Rows from block 10 of the image encoder, named by matrix and row number. Rows with one number belong to one channel. Each number is 128 + 32 x the weight over its row's rms, rounded and kept within 0 to 255. All counts start at 0. Numbers have three digits each. After the name is the row's rms in percent of the matrix's.
# c3: 3x3 conv (encoder.blocks.10.c3.weight, 96x96x3x3), inputs 0-11, a 3x3 kernel for each
# c1: pointwise conv (encoder.blocks.10.c1.weight, 96x96x1x1), inputs 0-95
c3.12 103:090092095060060000046045036154190127049076174091090060103090125086086040086097079139134162103102119129109118129133181128155139125125139129142185144136198132106136092110080076116075115118107113124130114112156107117119137121157162108121103113105148130126123107133160151068162143169095121157095100117083069103073096083089100107
c1.12 103:090072104081153142133107126111112108141142086056126110098088108138118081118091059054094103065099129123113127124063088062100110146104147140135112141090089121129131113093074106097117048151103131091100133110122161129120112091047090094132130130138119132084156091128130079116073105089126103111
c3.13 103:094060073091075049100051044113109075076102137089116097148124076110095080077066071138102136139065102115062105129128156146118128139123119111073099100122095126115123115130123101129099116103073144074142146132113114124119092147188095080148072121104129124121089075112126118095133093094109100083124094097098107131058102122068100108
c1.13 105:108113105081114125136125096107095116072184132038081068115060095083119089114133114097076122110133087043112089088107134083105118089095117105081112085115086101119133131065100143103090104129104104111105090133123124096110097141112117090074120095133122121095099065115130100113142096081091114107
c3.14 112:042052055056056039115064038120119153134106137109127126113056040063042049065064040167147127149136129128121136116131118121137114110100126133104109130105121119104120083114072069068038086089068134137136116137109093105081090105116084110070104099098121112120124117133111086112101108107103091088073039021041054092040045053071069061
c1.14 075:090107091115154073098148120124079105137123248104138114101112127110125132113142117131111094150117146121131088117135192171117101110112106115092131145193115117138104104118180214117051109108096111107092111131091104121119133251126107078105115146091098126140121129099117089126183123152136121136
c3.15 106:116107117126133149101106111096130186112082117099125151082112099123125139104127122124117125111156152066105102056084090116109095154140147152138121106099126082097089049051046058045110055085103068105103111074121130129122087141015101119109129119108121095128121103145087144135086083113108131157110122139076067021096076088065088081
c1.15 102:145080131159100095049066122115129078137111120149157107078127104073063102079088123119090106087059126139099151163107084113131095142120128132094117108103121160079111125133135130120124099082098131067084137172136141094109129067061080064104120133088091118099118114111111128077119105090074105136
c3.16 094:111095131106120131074097120145134197168135151102124173127087124073128103093075112159174212154188193166162135105120120062111112102093088174190188173150163141131122138112092139128112106128141134159159128113122108120110162177089069158128163124174153101179088148131137110165086093106149142144069082174135114084092112092119083118
c1.16 093:122117125171112145128109147151146109137118155105134071155127183122101255144107106129162126173114128165136131139121132172105139131114120125051116157145135119148145101119130149114120067102143171102127098120125141172178136127125116140151111166158088102169132117137155104102133182218135118133
c3.17 097:106129135073145057055132143118143109126141095070088012108126136081123072103115142124156176086145175067117143091186171071147144086083116131155164101111156118141121156138155153126140120118174148177171026126092123079131139119121095105112178105124115128117114076108132094073188179194191162194118079169118101131103128118138130156
c1.17 098:133151123136149105119126093083167119100095140148150094113063114122126098100130132101085131102139092049085118155116118094061172128125091111076110135115082135078117156106098155092117036096120103108082125161137136060115048106086137066080148092101185116133116090130136128153109130113068130132
c3.18 113:076054060122081099154143128096070069092117081134099092135071053122117103154145133072052087097107121129137120122090107103123144097139142048075070123145126118121097120073076148084103162154148136089097168101146134122135129084097128130130133149132096014065114125105151114093117084108140135161113126179109049040143107082153140128
c1.18 083:090152105164142197124103141143154104122095132102093098202082156118118232160118113136167092161113128129153131101147125136119128110103112113098106130139116110109151127145139141146132091094150170130137115118124086132255117102134132143122093117168154087161138113120133120129092242169102088098
c3.19 099:111142187133171221126140145179124181144100165118166168087131174105131198141129131096074099137127163115106140112068053132061036190137092124094107146109081091081080065064133110096148128089106099083061129021050121147058083157110137125153046143132086142152135132128138150139085107089129102114152095096099113140124127161141119128
c1.19 103:137096108124075132072028109098104090096085110126114085091127098064099107115133107106086084085075098121113145141111098117116069104107104088118111123125124135108121137127144114084063066087106101107089080126141081129135117096070066072144115109119061109110096106097104107089123128099122100113
c3.20 106:084065067066045107182144133091161156066156110116087142109060053058066096163164125110106130138106130129122118139136147135119139108139145094085160136105153111108121075105047117053073158139141101109178131136114134115135192117125127072166130126135078064136129098142127138111125141144139120143129146151128064065105072074150135127
c1.20 091:100151093113113100080123077100096090105120209121100130129125145179108163130127115092140137175131063077127086136110172161125133102055124117149113122193110130137170112103111227093061112157073130128113119086171147135115099178112143103159077151130135085146086069112117113123131139173151117126
c3.21 098:068081041067116039051123159140101078137148106073134092084104071098114084063104137110105090080109088132133169117167188113073149112065097124124167132126171119085154128156116130124112090101103138129173114075136065115056134145149109115144152118173109077099029132087157100118132142175153116197087133151095121124135104150113109147
c1.21 085:124153131112074125118072120150139127078170098113162122125064134083071078100116135134141161082140064106116125105153116052124121124139119135107165112097143151065161113123118108113104083175159131154103105136198193126136063096164138076094046163076152152088076141143144133120117118107108129147
c3.22 104:079066107068043102113090121130144118055162097109134146099088098114063094108093104120090126102054121130104142146156104134142136123129101127080123154075177155113154084099050154129080128111115105172089091159117119126086097136124104023125116133113094166098059095115139134112101117099162165182164112159079071091110052097098115100
c1.22 093:098146100086151082143162049118174095061114127103105113122078130133242117107136122069131134098172112060140103113160108107066118052103117124130136130106151065119134126100104120120121155170104135130125065120158136142106095106105152142108198121136141130143153091138137121131069147153099082140
c3.23 114:067051050044030033159119078135084077129111080105104095127028036086060029166142091127126126123112115123124099113110128093110146101103133111126100130123124088096074081082060117073063149136107161099093172103150109117089083064117089118105137137141091041058119118108145046084103110121140160170101106149066041073105058074165133106
c1.23 116:042148045127096141061099111133154052134132129084087042144127158075109165128098120117144091151123126151144121133084129154126127086147119145053129144151094126124138123154150130129111033088126153136098093124128112137160136118126129131134085160144129101123120117114133123138116163150133046042
c3.24 100:119112130065074145024121146123112154135126164133137124088133125066090145079110131117118130096102125039081109139165117105151138119162159158123146091017108097071088127118119126103131113119120084196128107151119133148146151124146112124100088119173107120140105116114123103134113158165159104125147142194140104140128106106049106124
c1.24 109:076115108113149035120156130120107118112138125110103075037135128114156064120149114117049132066127120123103122135092133162124117089122110111124108125148127126152106128119154117117059107127072111114048139107134172113047133139123112084130158164122112136077148132112094090106099040087110097119
c3.25 097:138137157057077089083121092139123135158140140122109141126139162057070083121132120136163126123093114120122106140143146118117083155103109163145115115105083115125143130133162127127143144121138162144110149082140134105118156125139137124132137147129109116119089106133099114161163128123154144184159128180152139150131123122115134107
c1.25 109:090107087095116083123051158100121124134128074139139112078142110125064106147071112138088116091088108144064147157091096122151110089166145170139108143082157175131150147145163079142109118138121134079106113145120175128096138070133112087149081153122122158065076162122137110125058082065159109089
c3.26 099:147088074097096068066118099133120145135124093129116102131121061118093105086121134163120060141119084098114112116144088109156120130125100167137134141077142144163122109145113143129099084075111092134078108140097113097116117108131098142076150123118159153060112146104147135145075112071120116141088096110111102121086157100090095091
c1.26 115:085125102096152047125145143139131146124108107149148133066147114136164041080139114121086153069120145136145134118112136139123128142132056093132137119108150110088087065118117101126085136105077102124081108124177104143052125111130114081110156081136129116040161141113143147143126052068162099149
c3.27 095:126126128129163119068104129117130151156089091101102137082122153109144113091099119101120141105145149118153130110117179031203098133142116132144123150143134109126134143122141158132127099113165080115151087083153101152135130139073032140142173111117103151153152078054109142151105086162147150088098135155126163092100149135137107126
c1.27 104:151103132127191132117074140091142142102120127111155132095059144108152131119098065067137134121147135168173123096118089126042122142127151101093121144115129063144091129102115134055116074080119116121133116118055161137142100110136095158106154151099142048142162149120122031124126121113064138153
c3.28 096:102121163161158168084130145130126096161148169096140117090098164154143204116121125130122091145118099132107097112065104120150076150124128114098108126088065152095056091086110155094139141141119135080055132112075124101125148125170149073184169115185115149052084162119127093110110080134122142099078095105112051139153096161116138165
c1.28 096:140162129114141089074108058155129064147163109104108176099062147130155136056098089109160143102146107097095117134087120085069130117162129143133149159132149150062127083109123136085154091154061157090069140138152157093114105076141129058115155132153143136078169121139093112135064149104118102145
c3.29 100:165164129100133115101111119143113153137139132129141113104115141092123120117102120169133167132160146167171163069133169141104114155193133115150130115116125123113122175152153114108149132105140136126141109103122173188194060101132090127149144095134108122094028125126155138161098144187132155152188182177087123122092116139137096131
c1.29 117:154101144143117123122071152121149132155113112148163128121134041149018146126110113165151135133076131115042126134138110075140113134147125106116110129105139133118104136144101141142115100101144104045147138154129132067121139128149065095091107151081073136130093164134056140025126127134098133156
c3.30 115:138118132037024013122065035129113097157136138080107111149082084027020046078071040177151143143135122135120112127148128138125132126120121143107104122109118107110109129125064054046005102076049145161123125135117125093083110122124074069066114103108128110102142116128109057055131149124177152150141080078126089111059010050083060053
c1.30 070:139137132128111004105132124121145122128114200141148150052155117136134131092128135117114115160152124103139119162116182170136149131134125123145116124170155146145104141154154182090054152178044132138091133129138086138084109212137119081153151163069125111129092163118137116146160063144151128161
c3.31 099:129156146119108125110119132143136109157116118083088104094124143152124119116118123131141121117130112145135174097151150135118139175185133146141151136120111119117141195134118135131137138109153164169118145079139156156176000123150161100173157120120109136101140108155086138184137169150123184148133146159093155132170117126117113134
c1.31 096:099111119139124123123087112108184109167178112109162117110131038124048113112146106143110137071087108111089124119149117064132106117154151152135170099056144168126138162068141117109091090141123110082118143178139175092099127121123121092105104167096134122096077139136034128055128090110126105104
c3.32 095:128129195110074078114118095134177159127084180118093154087098180120061054138143092104134138100120146118147171116131173102160157113134154097116135082117166065131139062077135125076126077120151092109152102119188150117163137157144161116116123085097086145150102130135141150154046124182112167171099180180134110126148037067105087102
c1.32 101:093060097129151116094124114141161071156155113134151099077098101122123112071122074131133112110094131145121150127100106104114078139128128132120123114079136151108137128057107130094107037145136123070079139138152153090106114117128033065099146159134060107108151125074082129067124102104099084096
c3.33 098:114136142145175200113140132100139192169050168116160196112145182123131176127125107118130095130111128117148150112132168102146119095100081114135143082124164129120119102115149133110156082120116109131157056141135108121000175144110119139125088091087122119148155177121090160172109119127126197173123105091142133140154112169116125136
c1.33 103:155034123116148136110142144177189114113112105135151091088109107082148125119089078114129129112070126147119145124111100141101060146116122108140086121129121080114083065099114125088123062089106129075096145133091121147119107137082013128144169125109095095126133111095104121041133116109097139133
c3.34 103:131134131147140127094089128118136173133126134091117088131120116097136142107096115163138133155127126096106130144125115063147119133081107153124130099124134119085111152134139122130147099090129147121115132091132085135128105138114070152110163045142162131111151137186145105124170134125112115043090070133132127119132135145131071121
c1.34 104:133122129138153124123097150136125126125134135144147113119095129117095131149143080020138119116137100150127110116153127121023134126107136104124085003107131109134149100033103129032130099107115118105139120100068151106121041128126104121141131109139153061135113085129137109124108133120117131126
c3.35 094:152159120147152132122137105115160115127160106101132085171150124166152133123147114101118131112147175112134152117100083123115073175155161119114142144124152098121155129114085096092096096103117113152091153100129136154145102087055140099044168103132132111120091135034103159074136156152079138197171168160114100052107116058074069085
c1.35 106:152145151162103116097091117132119104040094151194140135122108097097088101103136112095115151110106087067139174167126132126082102146142101119115123115154113111069094153139140162110138127073141124104106156132152135127137050115111126121065069121017109082139105122122149178128131132136038119160
c3.36 101:101093107103120123088068051133155137146129167133144156111101102097115121103088072092120116068134148087131110083036021078052004144102130108133126096134088105087072069018033072059061094037046064081021144056073126085065107103076112107117064143142089088124177116146093136114142119152123117144113102080102045037110082059097075056
c1.36 107:131138134129040142051037086121115085098087102121130105120135110068115082098117110080065085085110098130127156147097099105083140138113097122136119092096082089127094130090129081072126112109097122134072117110084090136107094050079126097154105112110109093094119103129129121132082125104122112153
c3.37 100:101170201094117140065085100156162140133149214106103175084142192075120115082102103119137161115140146055093124093108080112116078060101080076063122115132150111102139092111163099113123104092148103140110135096073088132083114164154104130118090114108128134163068150164116119137080121108187132121095045128109139161089111106098108109
c1.37 117:113104113147116147096093142147136107157098112115154064121129119075102140125087103100117094134071119156140150144059090163122043072118133151080125149121114153135131119139153104113099079103142169102114104147093125159142132074092012140150124117173051120124119104060091086081102134132141107103
c3.38 102:108092142091095150119110144125148129133142148086125151125088122091090132101115157166151125143127115098088090136142123124133118100088095149100124107090109020020055107113088116102098075081103141128147138148111077086092101149142053122135133120087113110136162117182106120126118127110116086088085072044099098118096106097105123107
c1.38 106:055143068134129112088139081110097086085115160076093088127059149088118138123114133079135107144156104070131087094111158169044149134129122110080123069158090098129112119031114149103102083092112127131088086111115102111128073161104147115097115137117157094130112096160141100138130132137105077105
c3.39 099:123122138122107088076104081193121143121114121164116120082125129157102101124127077096112133085123085104133104141095086153156070140140098148107096171073126182157159146118104140122099159145104099091091128146058151135098137113114176123107160108110152139138065092085137135089150212175146150123131132140158111084196106085154120096
c1.39 088:133135130118158030137159134095162124200089101123161162075122160125164090111115109084102155082139141119144153152124083147073080141138159186151183140126189142135095167091157099114110143167093168106099125144142126168074096111130121111155181192156125128065143112097129117143101082095165134163
c3.40 096:136145140115099073130107114133111147155125201157121126117146130132097102166145158110150158143117121108073079144112098094096123164100072132136160128090113123141112158119122119095140129133099122149108101069088170114101148139131018162124122099128167150166168133156143000169127182133165056094175150120129120130091123117139123133
c1.40 098:122103120113098093119075165141059154091160088116144112096152055109072081183151104132080141082057101141133141117122086135137093101113118119114104140144132133146160106178139096109097108135137076091129096082177201146126147127109107086153095142141035115110133115113098109061089107081146132128
c3.41 099:086113115053107110109163163113143183152106127142138106083116108080078106095150170117173145118158159124117162101165111118167127128082112181177173181122131135133172129138148112093133140126176124192117133115138130150186163150064081127126150044131150163158189117147135082170157180183146129159194137168103129069093089099086132153
c1.41 100:136074113134174080106100146114105124166134136151156118055124123145120117143127087117102139122113117145103166149059128181056132187160146104121121107137153154139091173077161137065116082083116077074087146129068161142093089172158095118114141193143139059128147174133120077110145076112132135135
c3.42 095:130144140107140154090084047101132150066102108119111102117149128113140156047083051119145136099147154103135124137169164129116153155116111137175202117142145140065149080152153111122162106113088122138147142119162101114104174112150142096169105114119093094113116105135113140105170158153172138152104105155104110139122114173116093105
c1.42 090:141104137144120141123124104111151114088175084154128111108106137070047081074123085097087069090115109124087135132122125038089159153097132112118132086123119148136149158114101121062153110132119115068100142126120200053112097086061131121082083156078133136137099124146129127115143101101068135154